python train.py --model="image classifier" --dataset="pictures of board games with random positions, seen at a slant" --train_examples=97500 --image_size=24 --crop_scale_min=1 --horizontal_flip=true --translate=0.06 --targets=["more pieces"] --num_classes=3 --arch="vit" --norm="layernorm" --norm_position="pre" --activation="gelu" --mlp_ratio=4 --head_dim=16 --fused_qkv=true --bias="qkv" --qk_norm=true --parallel_block=false --inner_norm=false --patch_size=[4, 4] --conv_stem=true --layers=12 --width=128 --positions="conv" --pooling="mean" --label_smoothing=0.2 --loss="binary_cross_entropy" --init="torch_default" --residual_init="none" --optimizer="adamw" --lr=0.0032 --beta1=0.9 --beta2=0.999 --eps=1e-08 --grad_clip=1.0 --steps=10100 --batch_size=64 --epochs=6.6 --lr_schedule="cosine_restarts" --final_lr_fraction=0 --warmup_steps=500 --weight_decay=0.1
Rows from block 4, named by matrix and row number. Rows with one number belong to one neuron. Each number is 128 + 32 x the weight over the matrix's rms, rounded and kept within 0 to 255. All counts start at 0. Numbers have three digits each.
# fc1: MLP up (model.blocks.4.mlp.fc1.weight, 512x128), inputs 0-63
# fc2: MLP down (model.blocks.4.mlp.fc2.weight, 128x512, transposed), outputs 0-63
fc1.47:122126121130127111113121125130142127118116142125123136123126115119124135131145129121132127126122123122118116114113138111127118111131121131119134136137108111113128145117133129135128133123119124
fc2.47:125128134130134139132123126129127139140119123126130114116120137131127114127131130114118103116128122126133137136124126129127130128131140130126135134125132119109136123138124123131118120128127124
fc1.48:112089085109152118087142157187124052084158128111049097175111136147098177136125142095127136166141074134125100154138107128160109109177128075141096164120081117140178149120142131115189146136167168
fc2.48:122206174137157156164131053090100151192084137093166191094156153091129026129111116215083255081147175156146113062146164149079114114113134155149183061175183132084073086128117124131090103090048068
fc1.49:113068113108124095085134147191128033106151121099086098177108143175102185122132169100141125186139081116139129158121111131199134104166148080158122172115084132132201168136126166087200126158172149
fc2.49:120183169128142142182131077055110165173102140108166192102149132094135037123110109210101255092151183142122124079132151138064137111119116154156153071166188121100062100141113111157082126097035060
fc1.50:127132111117140126119140132116117135141130138129143128125135133116123143128124149141146122130136124128137110133129127118121115114124133123137116114141133115130126118126122117138132141137123142
fc2.50:118126134131132123111128126126122138129135124128136116121118136137125125135138116125124094114130137133139130138118127137143129137130137124125129137128134131128123124134128125126119118128136137
fc1.51:130037142153177134136119101106084082022152209081001162220117130187096193160092104133209196165000142108089168129086086041084159022067131121129088219131037151151125181133086092134159184178122108
fc2.51:044224165100103081166103126071159189146094119216255126083140162121175097177148102105090070095072031063193105059140158156104171231000121180131046038232189190027173125114141131145077150007119140
fc1.52:128122146139142138132129129137127124116125116133120136129110116124126148111109125126123123136135117149143124126116115135112127125118128138113127119118126125122118128140120117118139136115124116
fc2.52:123135128121125126123122118139126144124132129126123128121135150136129132131128129128126108131128121128129120132139129135134107139123125124125134136118125121140133118128129112131131133131135127
fc1.53:162114121159181134126144132121094000119152129031095122197105143155114152135145108099169139145096086140125148119142094142173129074155219122160198077151093155121162154138108098122143112142163114
fc2.53:093166174084110094153107126112173255078098146230155172041121180102121122135118144143105183098122126108155079147099123144079169190071000120167029181126141122090108144103177166117107173116086120
fc1.54:131142119131139131111118131111111128124106129141161133124126136132142117139113124135140120128115132151117120125136136131114128124125121124138130115136117123115135130110126123123119146112151121
fc2.54:125126112116116131114134113138124113115134121142109120124139131134115149132136116133137118129120118116138119122136141127146113144132119131136116144121129125153118132131136141124132129143134120
fc1.55:115105160084210107143030160158072159062147164118071115061107058000052157142091135065167229062218167251240130255043028132186234044255079000194199179000107039060218088064185255039130063181141202
fc2.55:187142058156138130099169190151081064121117078079192097195147085158127120134124151102142200210135000225042169062227133111078000192187155131087111115173001155220117215137100044154163132067145179
fc1.56:141154131153136137142147122122128148136107147117166131129119131109120132141124115113133129129125112133130145132136111137087148107128078134123120084132134122114126127136107112121129136119124127
fc2.56:112115122110114123113124117132137121116146115131102117112120136127120153128135119134121075134124161112151119144119130124160124134146146122125130148127136124135123110137131139122125134148133124
fc1.57:123115121138124123121139112130136129123115143117124134122136120135113125139125133139136119138110130127125142131137123131127145132118104142121114114131144114139129142143133116113125126115123123
fc2.57:117132124116123135127115135133124133125139127126121122124118140138127142137140134129135107128132138130144131133126140137136118135125141124125125138122131121135132117120133134118136117128126128
fc1.58:127129150144172161124148126170092098053137199102104141203109184180077181175119191081192226180066111125066184145143058115127176104107106092119148145104075147111166230138075129068191140124146131
fc2.58:101081120132108132117125145126165125176140110165124163084138093037123101104148112134136245129115125107149091069117166112121109136041213113177118154168154134161131127129154129136125119182116153
fc1.59:108144130144144125114137122132110145122135128115121140127124138134121124148118113128117136134118130139136146114143139130133148115143111129137126110125131143133138117134111125112111129115119127
fc2.59:132119115123115126119135134130135128125144124143118133135133127133115134133122131128127115123128138121124120131128118123129119130128124122127123131134120134139134134129124137134144124142125122
fc1.60:102114137121126137118125134110134128141137105124118127144130133106121116115119101120121135127139136113141136125133130131130115150139132136127134135142147137111143147113130130107111119121118152
fc2.60:138132122127114135138139119141141121109125132131113136141146104136128133130125123145155160134122110132119117112150120118104108125135141121120124126132114127165115140121133142139129126130114121
fc1.61:114085101135128130109124134178136029097170128114061097176126140160094164143146135083137132150172112109147117146127112127191136127155147099145110170095101136152172160131130133100172142131189137
fc2.61:141185176134133137174131052076119145180093128110169194104139153098126014125115124232102255085147182137119124068143147140079122128115120161156154045179166123092069099145116124153074122086025063
fc1.62:113092122149168162104140126132105000131139105018105105205097149145114148137123113074141136138071102111127163120133127131184123081135176128125198102141111126135184141160097115124149118130171127
fc2.62:136125143089085099196113139110195255094138150230117199052142106057132125103125144188137222122134153117131080120112126106063161135075031113197027172139137119141075133082175137144113186166056095
fc1.63:146074133126139116103142132153124071048171164110000133133098107126042180135120157116197255128173131127133091223105078079155163077215111070108114170039065103132164148127175147098157166163142105
fc2.63:095184168132111145154132113100113120189097137099157206124124111065162027135112111232046212065151167158144118004182134143103104133143083139218175037241152108070085075143095128121082105102047123
fc1.64:112072085103129108108133163185129051095168122132072092158116119161109196127148145110108152162146099129129121172110122105179130116179139088139097169096099121152173154131138165071199155139162157
fc2.64:117216198160157163175131026070088128203062136085171220090157176093117000140099113243071255054151191142144121056143167161071100114122110159171193030186192136063063085148114110153061099086004041
fc1.65:134139127146135138118144126122120126138134126139122127137138126139122117148115130120116129114129130136122114116133132130140124129118112114118132130141141138128143143122135131122130143123118133
fc2.65:133120116118134116128128121140124116126133132127121137139128128118126141122126125130131144125125130124135128135126142128131139114123124130122120129137134126141126122125126134132129124134133133
fc1.66:120119132131131122114129122128147120128129139115139148117143108107131138128109129120145133127134115130126108110139123134112110121133112148131140104145113140149137151124144137142124136134128118
fc2.66:115130134120125120116120116131127140121124128118127123121122132130137130128127127130126095128131125122130131133125136133138129135122141128127125133116127122115138114131126142117123120132128140
fc1.67:140138120131131144137117120116141122115110135129124121112138138123133124119126133140124126128140111139133113113134111143112137130116150143140144135131142115134131136140129108133114131143135126
fc2.67:122131126128133127127137129136133113119125141130121136134129125128127139135133134125131141137128132123130129127134137122122125136126116130127115138121125121141127123119137131128134134124127132
fc1.68:131121129129116119125129147132118124135135123136146122142136109133121133140140117133141121144107118156123150142144140125110136125125126142150131138121150145123118125112115130122140140124136118
fc2.68:129115119124116134132126131140119129126124134138115131136128114134137124128119135127133135133122125120119125119138120128136118127132122124127121135127114122144124137124119134122134128135123124
fc1.69:136112129179171178103152102152092099042112165072078153178125182205077175154119209077135202143066137163087165148132077094141156101125095080116148145085072118087165154162097110087177160140151113
fc2.69:107096101117109123122120154130168110197142118146127154075151077034127103113151102127140251137126146101140097063130146127140103129047196113165130134165134130175132133099150123122125085170126162
fc1.70:144155111134118135144139132136148124103122138149128141137131120119120157141131143120160129139158138130105115122109118096107119110142115125152106095134098121140124147128137124134129142145108142
fc2.70:105131149117142128113119115118119148127120128120134112105116163135120109138129117115119050109122146145142136141118144135150133135120142135110137137116142120087138114124138128116130121124145137
fc1.71:135137138140128116119132126110128117121114126130154113123111112140131116121136133124134139115135133150123130138142129132118129117121115127144118122147122127129118132112127122126122112136151118
fc2.71:127118130122126129126127134129126125121134132131115133129129131129125142135136131134129129130130135131129128129127127133138117140124131121135120138128118131133136126137125124128131132129127142
fc1.72:107072085119146095079146154180125040094170156078058091205102156174080176124142156101138132163148107108126112165132137146172124112166114092152139154128095101133156165138132138126188124135202120
fc2.72:120165164131135131166120084068114158177109129124176171085147123096125033115109126202115255102144177153134129072125124131091139132123127150150150094163164119116079114132109139140078120112055096
fc1.73:140084133140145125123138138151121015102153140052089137202130178193092179153145118105101183135078130109124167145131125132148124124105153125117150128129125125144138142156108112135173121144142103
fc2.73:117088112110097109161133144105176121166140121169130161084132056021120106113135120169174255125123148122127100058097127124120133106036142125169105131175123134158131143109148141131121130164089146
fc1.74:113093138140133118147126131122095024098170161096097103218118156172115174154131105119144186160035124108112171132122111114111140092072116139103151146131087150137141138129115113128152157136156127
fc2.74:124124130121122113148125133124155138137131127169153141086130111083137124124131134152138131125107127120137114088114125122134133128059138134160095116164133141130143137112142136129122150132115124
fc1.75:114092096136129110085135148161126047068145147098059110173119151149094163136122170095133146167141106109118106131127127124177100130166141088164144164101091135145167157148126140143193131145175143
fc2.75:129174165149138132157119080091108154182101124097175186091140139092130030128108110206109255087147178146142119076132130135080127120106127159155167061169175120080067093133119134130092115089045088
fc1.76:123087076142158111110150157195117093052143147104066105157122125159120194161138159096122150175140082133125132176132105095172132114163089081155077176104093123155172160130139139100206170150187156
fc2.76:118216224156168157168128040082105153214068137064173179088132172091124006136104077200074255074147194158146116051142141150078134088103152130142208027172194101058071086129119135144060092112057074
fc1.77:132123141138121116140145118116131116131130114129131109129143126138130140127121112134121127116130146129123131124132132124140125127127119134138123129125125122135114126121141116145141132142120115
fc2.77:138130117124129134126133134127134129128136132123132134125125124119128133130133137134128127136128121122131130115127122133134139121120133126123121123121133131130137129126126141124134121121136126
fc1.78:115128111137123136113147144125117123131140134142111126129139118127116134134123131127133130136124125129119141138140132124133133134127114123112128115135119131129138138146139143113130137122113139
fc2.78:119127139120133124139112136110128133133122114119157128131114137127142121122137125137105123122131148133127141129118120126125148134129128126130144125125141133101120116130121128132115120122130129
fc1.79:130126118119143123118125134141134132141146121142136133110133109104113137125133144140128130125141138118122116113135126133125119109119131127147125108121121112128138133117133139117136123136133107
fc2.79:118136150132135123120126114129113144123128120124141120115129138131138121132133125124124095130131128126139134132114127128133142123129148130121136122127134138106129128139127126118123138123145136
fc1.80:157120128142142134139141151149118095127143123130117144111129108114126139111135141127144135144128125130120116124113114113111121127134120125136115107132074112135131135142132137112141135141126136
fc2.80:117127160128146142128122115118118150135125130113147117116128146133137106137122108121115090119124137135143132122125138131128140132127135135118141116121149129102127130138125121139121126119131119
fc1.81:123156120136129120141130110107115136123121141126138121133129127121127113122113133134114140134140136127137132139123136114105117116125118130111111109145142117128134139126112139144124124130115133
fc2.81:130120120131132129129119128123120124121138129131123113124123126126128130125123130119124110120128140127130129135135134128138124130135132121127123139125123119124135124137138127124127134137139131
fc1.82:121135151151140144117139127096120140144119126118133134139149144122122115121138108118126128104133113141148130120143143145107135106133121148135139096119132147104142144123118109139099114120150130
fc2.82:115110093118099107120136114142138109113138132146093134138139116131109146132129119149146157144130121114128125116150129120128088148127101136125107144137111135186108130124129144134149133154119112
fc1.83:091213151116124129153111104044163147084095145180164175124095184113171157165146135088147245084185101087095037254118080088089236111180038150093079074000092163046176116162199102067088172064096126
fc2.83:163113101190145167072145121151090203110106131095105118135168100177126105117106129147114044151147133071100113079143154143104030099080142131053153159154148132210083137122109106132132117153155110
fc1.84:130137124202190199105150099131087167026097157111083177177111154213097144146106153130166255091045099138114172164098119105131160054092045075116119134089095110111114137153091093116119136125118120
fc2.84:067119105115088132070142135178185028218156107134148106078130083040109101125170102090115251140088133092146113074169141116177061161004218152144126087148132134169140142118147134114152123163142160
fc1.85:150114114165149169116139132195113017057152187078089146211110171169076208131142185119141190179039118092086157172149052098170153071092137139089137112097053125121127205148109103074196172118157100
fc2.85:083080134115122135118103131109149148152125082148126166070135126056134088125136075115151243117121146121193105059083152112118132145062192120174103189194131154150159127110146145147110114174112135
fc1.86:125113108134141136121133135153131117122125137132113131140139126138124125109121132136124123133138122144112118135114127123145140131115127131118111133119107139133130133113126139127148135136123115
fc2.86:112144163131132126111121114128118156136118125129143109116117153140136116142127113125119079111130128127141132136115140133130132138122147136127144128129137120094122121136129129121129128124136121
fc1.87:124169137151190156111149095133099046064123195096099156209104166171087184208115136054181227156079095134129164184110064121150190073111113109095143122095100121083179170127111132061193152113148126
fc2.87:134058105124073122123131139124175119179128110170088169112116131063126102118133112152148255130102120120141102045126161123121106141059147141181088158179109118158151127153145127162103105164069154
fc1.88:141113114138119112128141123127134129141125124134140143117118117140144131117123112122128121126136121123122144125125125134134125116113123126124130130130123124147118144117111135138130128135134117
fc2.88:134133126126131133132121122126123128132130132131125129136119130126135126131127135119120124117131134140125131129116126128126132138121130115126132124127125120114143120134117136122126127140124145
fc1.89:111090097118137115089157156163104039074180156094058086167097160153077186129117157082156123182138085124125111163131115120168131121177130079135119152103090138137170188142122135119193149130200156
fc2.89:115180170144146144161128075075121157180094130109188181100150140088133033119122124201088255090145177156131122080146157138085129119115128152161166075167186123099081100141117123145089117110054065
fc1.90:087218157141147137168126120030165137090093125177136157149076195119169147134130152112123249086176083081076039255102063089080255105174026152074075069025093152034144134143192117081067195090080121
fc2.90:156099086208152185070149116144082204125099128084115121150191084194110099118095131150116035166140127064103112073134167135097000093073148159000156169149148146227081132111112089142157093142145105
fc1.91:115118145132116128129129130126126135139126133118141114139133117118142128133126108122124134130121140128125136116144136133133145129126124133112141105116147126141119123116119119123140145137124133
fc2.91:121133115119129125126127122131124120123141120136114127131131119121130131132120124125138137130122129130136125130136121127140119127131124121123114135134120129133131130120140126123137131135118125
fc1.92:112083103125123117120121145150143053082147111106057113172105119119115201144151165096142177143167113115119096156136120113161133120198107100165099168104097127142147143127130131119166122155150157
fc2.92:142193161153132164150139060096105144186067131092116211100160133110127019152108125220097255086135188130133128072161151139079077120132124141171171035178155124096057092144103119141082106115042084
fc1.93:123108124135119115121117136119136138127135125128131130144130118130130131114142117140137122137123133123115131135111117145134122142130139128140122117140143116113141119123118115142143129119116143
fc2.93:128119123124129120128127127127125118126132124125121138128127122133137135131120129137124142127126120132133126126135139121128125133137125129131121128134123124135120134133130126134131137122118120
fc1.94:111075090139121108107125142188109068092162132111073089181111148169127194176127139091128134192154078126141109156109077121172108132176116081153120171095084143143202176118147144070198132155188149
fc2.94:138193181141158142174138048096112146185080141095180203097150141107119015109110111212081255078154182144138125076150169151071133117117114162159164048182186108099057093149119116148075105087035047
fc1.95:117073095119153126104145170206114041091156141084064102175106124149095195142145171070131133179133079109124114165133098117188117115176125092136116168109088114131193161142138147099206138154177165
fc2.95:126177167145140142164117079082120169183090127100176180101148136103134035122114111193093255099146167153143127073133158141080138110112129147159158075171190110093074105144112133150091113113067068
fc1.96:146121127117136137130139143126122114138121114136134139139126111139118119126118132138159128136133133136138142125123106117118113120123120140125132126141107138123148134122134130122149147136145134
fc2.96:117132137131136137129112121117119149141123119124135124127122142139128106125139119128114098122133127135134126130119138125125147132120149126116146132126145118096134114147127119135115130128127126
fc1.97:130097113147161136104120132117110000140131139016080110227120148162131146123147101107154138140117105135107148135146121157201139115124167105151169100141112161119172136158103103135139114120185135
fc2.97:143120129105108108169137137122159255103129131183114156085130114100114139127119147167131216132123130120126096127128128120077142140112062132158083146144122128144092127115155138140124164141077107
fc1.98:072194174139118135193129109049156167093102143168163178139089156106179135126151139101138251094174106091101036255095050070079255121186019167081082068000104144023179101157193115048077200094077149
fc2.98:165095090191146188075131120147092201103114126086115084155177099185119116118112127121129060165133144053111108083128165132123017103070166148025146180161151147205085141112117115128146105149162124
fc1.99:141134119129136116121130130114141110115125147132141123119126110114134141123112124131126127130132130144137125129137139130108114126134115150115125101146118132132125139112142120123132114113148120
fc2.99:128126139121130128123118122143129129134133127124114125119119143130124133135133118134122110119133130131140130138130130127142124121128136120128128140124133133125133128129123125124134118125126130
fc1.100:124107121147143145089139149132116000135139105048087125234104157156077168139133122094172133151071112138127158129148123149181122102113171124144176118130123132129191146137120139126168125126179142
fc2.100:132097136064082080220113134086174255087131127249111202046150096078162120101128140194125228123136175111123068124089136086051163138078028122202016198146120119165054130095181122155082186177021085
fc1.101:123198210173223188118118061067065021035116224056116204209066165165077178193117129097214255116090077167148120255102000131150255011198019078111136040000130131007235173143129168019157157124129120
fc2.101:155099113109081124129150126126153060140127126161103135145141140120099109140142125132165095122100133112117132098145141152142113137103121153146126138148110127158138126145121116146117122138094130
fc1.102:127070078138133114087128170189124041110138152108066107176116115152083163119138158076143142174145092109109110148127109103171104125168112091154107155117093134141180194142150130102194124142179140
fc2.102:117207196151152147154122047083110172193090140099186176083133155109129022127114107205093255073151183148152112060129163144068127122116141153129156058170190102081072093139112139129081110095070068
fc1.103:128128131116115130139129119115121123115119122130113118121115132134141141143144113121103137138122109136137142123142140146136132141142145120135120115126134131128130136117137128124118133128140138
fc2.103:134133128141133136137128126129135112121134133127132132139137122116124131111120136135150146132132126131124135122127123120123128101136138137123116122133118128136122135117130132132123136137115128
fc1.104:141147129118120132117123134146134113118128142139113137132130110130138149106114132120163127128169123129130123138120125121120134110139148119124109140142115128127132147144120144132127147143126132
fc2.104:110141130131134124142117126116118154145118115103142130117136146139129097127127120134123120107135142146139127121121135137127127129123129126122141112125132137119133104133124116136117124110124123
fc1.105:132117110120138128119118122151129126115143126129108114137127148116113132121133145130132123139141139144140135128119130104125123115117123140114114131112106112119131138150139139115150143117132112
fc2.105:118130144142127143139118132109118145142112114116148139136117134122143109131128133139113143120126136137128134120112136128118147140122159115125154113136145132093139120131116120123114124127123141
fc1.106:120135120130127134129114113134133124138109129136130126133135126126133123140132136142135119120121118138117132112124119148140115136132117139110115133126144126135134141117135123125129114141140136
fc2.106:132125126131128124119124133135125119120131128133130115124127135135120136123123130129127120120122134131120119131127134124126118135134130130127121136132131129130128128126123136124123135123122117
fc1.107:105096110145140129085130120145120000123153122056062114202098191152141156147133134085108135117128120126136120152139144167196132105140164090126195165130129137128172144139118137123157112138161129
fc2.107:164117114112095107174153125096166196120118152173124171103132080054107121104116149190158255136133138125091095098142106116072122136098072141159083143150122111158083159114154133149109140151070090
fc1.108:102069124118135130100127165154119010091139138071063109208092176185098184139117142077150114141145117140138137133123108147185139114155141081130145189121112142110192170152113140102164118126195124
fc2.108:129146134125108114182138127084136181152114148138159173109133105070126067097116128205125255124143160127119114094144122124087139117101112133161135109149153101124067139128134136133090124113045082
fc1.109:125138130121117133129112129132116138124126132110136110106131129146144130142137134130137127127152130128130124131110124126120124135128121137130129122132130140121118113118129137141120124124146125
fc2.109:124119130133129122124133132134126125130138120136126122119135131141123133121123125129136122132129125125125133129128128123131116125134126130127124136129123120126127124136133124129135119128121131
fc1.110:133093096117143105104134146189118061096145132115071111179095147152114196137158180093166137168155098131118108142113080130204128119183138066145126159111083134135184171132147159075199126145164161
fc2.110:119186181140154142160132061099111144172092133101177187106158137110124022134109105191077255099141167152142120077146168131077129119121117161153147062178176113102077091137106110152090117090058083
fc1.111:141160127148123127122147114114138154121111123129149144136128120119140144140110112136128127106111133128116141118139131131115132100138105135114119092137125124125134118138137116140124123128120107
fc2.111:122126132116128134118119136136130134133137127129123115129131129130125138118133127130121096120126143128130124141119133120146128135133126118131135135131134124127140132123131130128138135136138137
fc1.112:157118114188178178097178111137080121044111195093085178185091172206041187166101227091240253142059117147059152166118036118119165062101070051131149153109045104099167176194088094106179149130138100
fc2.112:055100100125110136077110131142160115200140086127154131062149077048144100127149087076088214137116122097166078079127150106141072169004245130152127134170172174167144121098156128110152112177153186
fc1.113:149141128138132130131139117133117131113126132118118124135146133117144117125123123138134127145146130135114112121131131117133141127124121143122137123121122140123136137145126123130120141115135126
fc2.113:118133132124131123127121123122125138135121122122124114120127144137122114119133123120125104130134133136129135139131128138126134130128126131132136136130126129113133114129134133130131126125131128
fc1.114:132133109135139108117133133127138131127117125140122136114149120128115150135122123117140130138137145115121104115143127118103136123123123144148117102143133121118130128137127145126132142132129129
fc2.114:121133144126134141119119124122123139121130132120133116104128158136122123136137111116120068126131138138149135141113131129141130139126142135112136130106145133110133118126123140122127123120137135
fc1.115:163066115145192144128138094123073068075151205073049154165120112165073161148120110110189182157040141124094149136093072063089147052087139131145114157129054137144148165120109092146168156147123115
fc2.115:053215173129125106138103118080165205135087121185255129083113173111154090176159119117096076086088055085185101075130150176118178210000103146130085061171186166030188110108160134124097118043121143
fc1.116:132150129153128125122133112125136102104105145116112142119135125103126119159141140150137119137150108104111125132124106120106129109134099130142107087142108139129122142121120124127126141133129120
fc2.116:111133134111135136111120119122130141126142121123138104112120153152124126120126129114122043127123148121139127141115128134156138126130142140110131134107140120121135123143139148125124116125137132
fc1.117:055202196159218169159106098089098144110106108106149160115059185121157130162161116115133222060134069172152104255111078136115249123225063119104134074000131106010203089154159136032100133089097161
fc2.117:159073107103090121119139122130141095165162150126099132083188075105095100130136140190139183152121217131103143028132169130134075098109149160093136162197119125210099140147129102159137122131090079
fc1.118:129147129129135130125128130121147120111141125122113140134130104106104122126137125133154126126137111114122111111131116108124118114124119134145102129126099135134141141126137138119142132141132120
fc2.118:128130132117135131109119121131126146138122119129128116123131141149131115129130131110120085119129128132140138137126143135129134143125139137126136144123145117127127121132132138127132126122136126
fc1.119:134134077131162151094150109094106000167151116028096138166129184148153130112162113122191146140142160163054134141148153142204120074148194128126187076138091135136157130175118078171111132128144084
fc2.119:152125130128109117139143128139146255098093156172131152105148136117105133144110141130142177127128086115136126123117104121067096182119011139139072161131113117148097156097149165142133135118097125
fc1.120:137120142119141133120140132125124121116118141128145118141121129111140130117123135119121135143145141144134140132135113124133133122116133138125132121113132137140141134139129116115122147136140130
fc2.120:136127129119124132133122123133129131125122129133130135130134122122125134136131137139127136128135132133117121129137138122126129122123134125125131138130120119126132137126135121125123129132133125
fc1.121:151106086119144110127126131107139035062169183111033170178108108098055185181140155095199255132163107122121054211147051092156148062197107105139091144038033088100199172126168132111168169154112106
fc2.121:128137134133113143129141118124120137158111127119130162127129109100136073124111126192099181118132145138121120078149119124109113130140093140195141103181123117128092125133105131133111118125098126
fc1.122:121129135141145117120137138131143142121121115130145133145143135127139134127113128114169129147150111110115133119132110142146113122121133132115123113137128139139136122128120130111131125107136143
fc2.122:126145137128135122135125124126130121132126131133125144131135134123118135126136129134122139134132126132133131134136138139115133132123121118120132124122125128132121120144124131124118126129121122
fc1.123:148139095153117114148149131108157059126148158132147159172145078103101171152116160117202114185121110083113125091147076079096150102108104140141111071153064105142137196093112114104159200131131137
fc2.123:098163195109156139120103109106113172143116123123177090090125211147142093151142101112112000095116151159167147127103155165169155136104163141094152126123170132039159109138117133115122098098133128
fc1.124:104143130129117123137123126119125138141128136142112142130142143122127122139123133109131128126119149107136110144121139133135132138117103125117133129113143119129123146138132137137133146131141139
fc2.124:133123134134121134124133130121136115135137135122131126128122129121136126122121127141128148125121129120136124131131128130121127121134132121128130132137130136125127120123120134133130130134120132
fc1.125:099095131146143133099145140159120000129158148045089121201092177166127157129146112094098135160120125134130125138138141140179132127143161106146179148111110132136163133145135115150138108122182135
fc2.125:148115123119095116160141136091163188139121122164131171103130073057117120106112133195164255127135141135112115096138100121072117115102110140146095140143135109161101150110145137141115132150062111
fc1.126:151138114125124106134127135125135107134162136147107156131147099119117135134141147121165128140131116121119117118115088114109122104143099150155101115138085112132134138101127143107136145144120120
fc2.126:118139146130140134123115123124130151140118133113147108110124168148124106134132112120111047118126140139153135144120146143138131137115155136101141129112152128094143122128130133134130116110148128
fc1.127:125093077121129100088140166179118061075160123109049113167100129160095178128122142086113142173152089112118108167123125133200115137154135069156110164099090109153172155124130141095179132152176146
fc2.127:130193188156162156180125040073099161212078152089171211101150155091122000145108101215088255070147181143155115054155168140067115112115121158150179043169183116087063085128104123141067111088040046
fc1.128:135084103127130129116131161173139038092147142084049120184113135157117176132128143104145135150148118140136117163138132124201124125166150106143124164109107109154148143146135147110164107147181145
fc2.128:116191157133132134189139076078125130181097130110181198084159141096121017138123127240113255088156190135136118071144129142079133129110120162142177063176164127067083091126123132140089115093018070
fc1.129:108115133134154121105124157143108000122169132065093114235113152160093173138123112085162145172074098111123170116125122147159131124089177144138181135135116107135164151162107142119174103121186137
fc2.129:145091148040073082242116160086191255099154128255122211027141066053169133087131137202141213127124177104126072118080115073052191138045061105209000197158143139165079136089183107154092215182025092
fc1.130:125096133152151130129150119160102007106149177060067125205125150189098159174138121124128196157059122095104163154118096123136125117080156145137127136105104132144135172112087110119155139139153098
fc2.130:101111122105100113168132132111173138148136109161148151077137075067134113124141126155147212131119137111141110067101124116135145120020154126176107124175134126148136128117154126134123132157097134
fc1.131:105115145144115131125127130125143128110133143121138130132118141116138124131143102120124139148139147124146129115139132140122130140131136136125136118121125147128125150120121137121134124120129137
fc2.131:137131123132123133133124123129123130122127132123127136127123122130127134136119135133134139141131127122127122120134119130129109129128128130123126128128108128139118132133130132133123122131118125
fc1.132:124076105129129125106133135155125030094166144081063119183111144172109155140139119103136139166161103139130129147122123154184127131157123073148138156110125130114165153143117148096158129151178157
fc2.132:131179169141124138174142072088128149188096128110166206084155151092131028131121119213099255075159177153127113080140132139078128115099109153141157064159147120095068107126123122138083105092041059
fc1.133:059124122139186177096050064137101084060127172067018165110113115099073166166150135079094255069196156180222092255041096124219157037238103000113215145000164146091164070142139255033158055171127158
fc2.133:198150054140060118101167194115150104143133079132173093169145052116138143111148173154135059144177018167055134008234121114115027189182159168109102108211042090182091149148132072131113128092114193
fc1.134:147138145123134141132141135119129125113141133136112130137118129134135136112129137121136114116126133130138136130141133136118119120137119132141116117123115140142123115119142143138122115131136117
fc2.134:122116123128129126141126144123137124126134133124126139134122116123130125139134131124130131129128118135133127126127135124128126121124122115126128134126131126131130138129118128125123118135128133
fc1.135:106118152163172158109168111162088091054127168103080155204134167207081180168113138089104199143071138158102161157119095111163166078123089078117137131103133117107128167143084121089182166115145102
fc2.135:105083090126110124126127146124171089190128117153122156090127083037125090111136100143162255123113146104125099075131125130134088124051190122177119133170108120174142130125148113138131096172099167
fc1.136:105069106132133126092140176179131045071165131111081111188089138176084179125139151064145135179141071132124123143121098119196104109188103078153132182100091136134184175125142133075212135149193154
fc2.136:119194164140159139172130047066108156197092153093174204103159134080130024115119120209071255078150181150140117067147178144067132114111131145150167060160200122102054094137112114156072102102041034
fc1.137:119079091113143103090110170193136040103148117108087101183102146160101175141141153083121115183144108131143121171116100121191122132170116100146116176119097119129191178139151149094201120139174143
fc2.137:139173166133143133161139077093099146181089133113163186095156146103119051130116127215105255086149165137130127071142155127082124125113126155158156066161162120095072100144119111152077112096051073
fc1.138:132086130159166162096127115127124000125147116023078112218096173175121168131146108115118133135102128144117163126154115154199146116140142118134174112124110116124147122165104113134134106132167131
fc2.138:143101111098095106190140145118187235107142146202110170095136068059121130121120151198157255135136135123124096104125110116083133124092082121155055148141125130172091146111173128144113149146055099
fc1.139:137089122148142144114134131160101000130159114018066123218121161170133169128139118089137118158131134120122131141154121146196136115132182121152179140111103135141157152143117127133138116127155126
fc2.139:143123129133103118163134112099160222109119143166141159102150092072113117103108141167155254125134133122132108094139119117079119135118082135136092141149132099150083151106141147160118140145077082
fc1.140:149093105146171125091123149130118000119129123032083117210104173167120158116118127110137143157061100126120156109145120156165133110105170117140178104128111116136166135150105129147159108125169122
fc2.140:124113165055081070211114138088188255088137140255131191011135096048143133106138129194129230116128143097150079122081113098058191145061016112201000180149146128126088124081193133134091201174028100
fc1.141:125118110147156149102134123137114000137148116019081134190131139144124144161150113096145138161078111129116158123140123123147125081129175130131199120126102120115144137152093130135160116141185138
fc2.141:121132143093098097195117137102170255078129140255138172051129120085129132114120139174130197120132145108139083128107119104069164153078017119191027169132135136104106141107174138139102181139063107